From a checkpoint of a small image VQ-VAE.
Model: encoder arch xception, encoder depths [3, 3, 3].
Training: muon at rate 0.0028, 6900 steps.
Data: trained on short English words printed on busy colour backdrops, 4.9 epochs.
Rows from block 4 of the decoder of a small image VQ-VAE, named by matrix and row number. Rows with one number belong to one channel. Each number is 128 + 24 x the weight over its row's rms, rounded and kept within 0 to 255. All counts start at 0. Numbers have three digits each.
After each channel's rows are labels from the 100 images, of 14976, where the channel reaches its highest value: "strongest on" is what is common among them; "patch colour" is the nearest of a few named colours to the mean colour under the peak. Only what is clearly more common there than usual is listed. The data: short English words printed on busy colour backdrops. In brackets: how many of the 100, against the usual share in percent.
# convs1: 3x3 conv (decoder.decb.0.2.convs.1.weight, 64x64x3x3, each kernel summed), inputs 0-63
# convs2: expand pointwise conv (decoder.decb.0.2.convs.2.weight, 128x64x1x1, transposed), outputs 0-63

convs1.41:111141121116147167148165079113162137124128125163149139149124111122105098127118139105128120132064114152143123119144134066192165122138153134162097107114121131144132149137157111141131141107101171
convs2.41:155114165149113122108114119081158115142135135107132114169096151134109094113168161095120127082086117119096134158158154162143139160120123114101096085098098136095092108172137103118104117124123103
strongest on: white ink (27 vs 8.4)
patch colour: grey (80 vs 46.5)

convs1.36:118145093147159138123158136142163077115142136122128142134111147156133142104109112103125124123105092144160114122131124067149138177151132078160125125098164150125166161161125100142140171149121152
convs2.36:136126121115150109140156164138089099145122085142102120173149105116110084144111084114138142108138129119157135086129138098147135145184070135102129154102143116132142134138090101116105164160123155
strongest on: white ink (37 vs 8.4)
patch colour: grey (92 vs 46.5)

convs1.42:150127106188149114161144116132129112137162146120137120151096088098086086125101129139131117120093105149112138105131107085148154144154100149117145134152135092111097139113116149191167146135111127
convs2.42:087182128124125114124096092119150110141109100117118156116123124143134130130136140106097163160151130089168095157109097087152123131133103141124109131141150168149104138142140117150170129087144133
strongest on: white ink (37 vs 8.4); pink ink (33 vs 8.8)
patch colour: black (95 vs 30.9)

convs1.28:120114120142146140079103152104154075134080113116059103142100115136139158115115118160109131144138119134118118114111098120103098155134129094103122143101091143171153137144135148095107171146140121
convs2.28:115114137136119106171128125125137119096099153117161149148180147112153134155165094099134153132133138144150181149096121149138128118128068130113144096151121165131127103143160105126168126127144118
strongest on: bold (72 vs 45.9); white ink (40 vs 8.4); pink ink (28 vs 8.8)
patch colour: black (70 vs 30.9)

convs1.15:148136102149117099138152139115145126126148117146110137142146114162178133163131094195114116149114142163097169127166165149152095096172150135150131114135137176104150125139116127124140096124091126
convs2.15:096152146163128140119105124126127148134110140150161145113132100159116152138132150100130153155112140167119156171158138132137082104143101120149154178186101127103163138120158100094141114154093101
strongest on: white ink (56 vs 8.4)
patch colour: grey (85 vs 46.5)

convs1.2:083092133147130107113133116093143110114098120142125119110088147102091097081112089138126139167131123109097091113132113099160157108089121121133113126076125121134116132099136123105128118165173082
convs2.2:152110163152109133167132105116138130120180131149135139140103129133093108093080122106139097166132088133131113128106170122110153137108156124111145153084101118128139134134124102106147145129151135
strongest on: black ink (56 vs 8.1)
patch colour: white (53 vs 22.6)

convs1.55:119161112151140144114161126113105079119141115118150145154127125145106109111111127151113116090079142148128120101149108107143155181125115094159122089109139136140086200133139095130101145111108154
convs2.55:100157133133098168143101098110139144141137107123109123167088114097092124110116117149091127118095172105206098129142146139127096113134107165112120148126105113101114120130142125112130134137129175
strongest on: white ink (67 vs 8.4)
patch colour: black (91 vs 30.9)

convs1.0:093105114114093117108142108149149130159114131129120119095150088087108100151112116151133119136151075110113120107090109158102127166085095123092127099128136094132125155108104126103132140193130120
convs2.0:168167155143165159130064156163139154142135119144142102129119147126119133121130120154142125109158145174116129118111120143102132091132162102126138143136110133105129168137072089104123142100121153
strongest on: bold (71 vs 45.9); black ink (56 vs 8.1)
patch colour: grey (84 vs 46.5)

convs1.39:125060082133103105113145115127135110139097108114116118114099079111126064109130148137119132128109120115107114123115116156116121153099085074114094125134130129114112118085111104125128116161122079
convs2.39:141097118115131136141154116131101131139121133132099115100138129113134134120156151151179113141163080169148162105163142128118145149096121178109127105120189124124147126153116137092101146078166108
strongest on: black ink (25 vs 8.1)
patch colour: white (79 vs 22.6)

convs1.26:136126113084150143126136108141105131105168123171139128141130161150114098125122143072122114142111129098116142121144115133145169113087157163145082118098129134193140085124157114141160131140090149
convs2.26:122177128132173108111131127158114109112140139112125134108086109106106155116151110146087151152114171073169100148070140130113084145126120144119143120146138095124153141129137123146143108143179124
strongest on: the letter o (60 vs 34); white ink (32 vs 8.4); the letter c (31 vs 12.5)
patch colour: grey (82 vs 46.5)

convs1.6:083120123105130109090158118118143136180109100152164105136097113122134093138137113095110114112107112144144077144137084098163139120108112136123115097074115141114143150173141139096090140116121104
convs2.6:139073152160127134131101131129165155120156113104111112113116131117115127114161142160138106120136155116118134100138151158117123145109136096099103096101182143115163134150105114113127142105180118
strongest on: white ink (37 vs 8.4); pink ink (28 vs 8.8)
patch colour: grey (86 vs 46.5)

convs1.21:113084104141170141113110089110129098127138121134140145115089147116135154107118123128129122116102118088124079114150143115163117156125147101136132100070126161120087127136121160129124186151104075
convs2.21:128122134114134102109151104116141117176121108103147128064107098174132117105124126136136092119117135148138132121098117121173086134128154093164137136136129144122165171134151224167091123120155125
strongest on: black ink (40 vs 8.1)
patch colour: grey (91 vs 46.5)

convs1.20:139091112103128140107147110142205126113124157167146141124088066117150108110148105104141126135124137109106148104155133065117095143124148118119121103113110120119120116103124141138166167107135095
convs2.20:079148092128106139151120101076114115149184111118127153119122142135138157138118149115135073152111072104165115121176094106096139095126131127128114115140094137126087104131169132165095123100154157
strongest on: black ink (48 vs 8.1)
patch colour: grey (93 vs 46.5)

convs1.44:130077100121132134120113090102145101151122133141145084123095116097139124114122129100121137112117123092141092130115122126197091152131148090144111112085146123120104149124082145120121155131099070
convs2.44:105125065115104105110098141101134110089094116113131115141097121113136141140103107115118136146162120110071179152146125122102117151133149136144139113090149076139127146135146146132133125127128150
strongest on: black ink (43 vs 8.1)
patch colour: grey (99 vs 46.5)

convs1.14:147183149134124138114101153155101130149187126091112132122166127162162153182126119152142129114134111156142153140163146124125114137131138161108146131172142157131142147137148101101119151096105177
convs2.14:127158111131143097163157110114119106127160155127106103150149091151113075089094136125163139119082113194165137085173136175133125095121117113123159133171124126127119145116141132082080088103105121
strongest on: black ink (50 vs 8.1)
patch colour: grey (72 vs 46.5)

convs1.57:119192113100071124135145129135147162107129117116097143141181131161147137151118131151139109110102127099137159167085119137154136136145106129118119162141135109142166126139115111095128133147171184
convs2.57:139122132147118071155139152120084097106111143139126101136163127111121148076103146152125108139115143144108147132117111099109125121132116117113141146149141145151097118160150137085104126136147156
strongest on: white ink (33 vs 8.4); pink ink (25 vs 8.8)
patch colour: black (97 vs 30.9)

convs1.53:135147136126125107148099157125106156115117117128115134100139140160143163153138137153154136112178141132120146100149143081154110141147135143116186162144105108142157215136107122085129132127109116
convs2.53:153111118130118133101133134147122133107118111154152109118151152127170083142120090141091119115161137159114139106144153169172137103099142116123184131089110134126106140118092142150110103136125151
strongest on: white ink (61 vs 8.4); pink ink (26 vs 8.8)
patch colour: black (77 vs 30.9)

convs1.58:167194153130145128117092151141132098139144131096135122140144150158154185149112135126132117120112145148153171169127140123118151105134119150144141119167112160134155142134154154114137140099124199
convs2.58:135081116138144155131131110119136122097104132138106119096098140140121124135149158124138142111131128136072082143126121110098121142144121096146134121114144119162122175118042159125112121122132097
strongest on: black ink (30 vs 8.1)
patch colour: grey (87 vs 46.5)

convs1.25:110109093155124111135157121121102097148122123173134123117107115122120108120095120189113119179107128143112122078132151127159089116152110106152141120125139103062110091140094121152093130129143102
convs2.25:152104152143152128120130144155104106141142127141148146131124141115136163134117134117111123098110106178134139117141122149104088136140137106110112145141117143129132180117118097155178150129111148
strongest on: black ink (30 vs 8.1)
patch colour: grey (92 vs 46.5)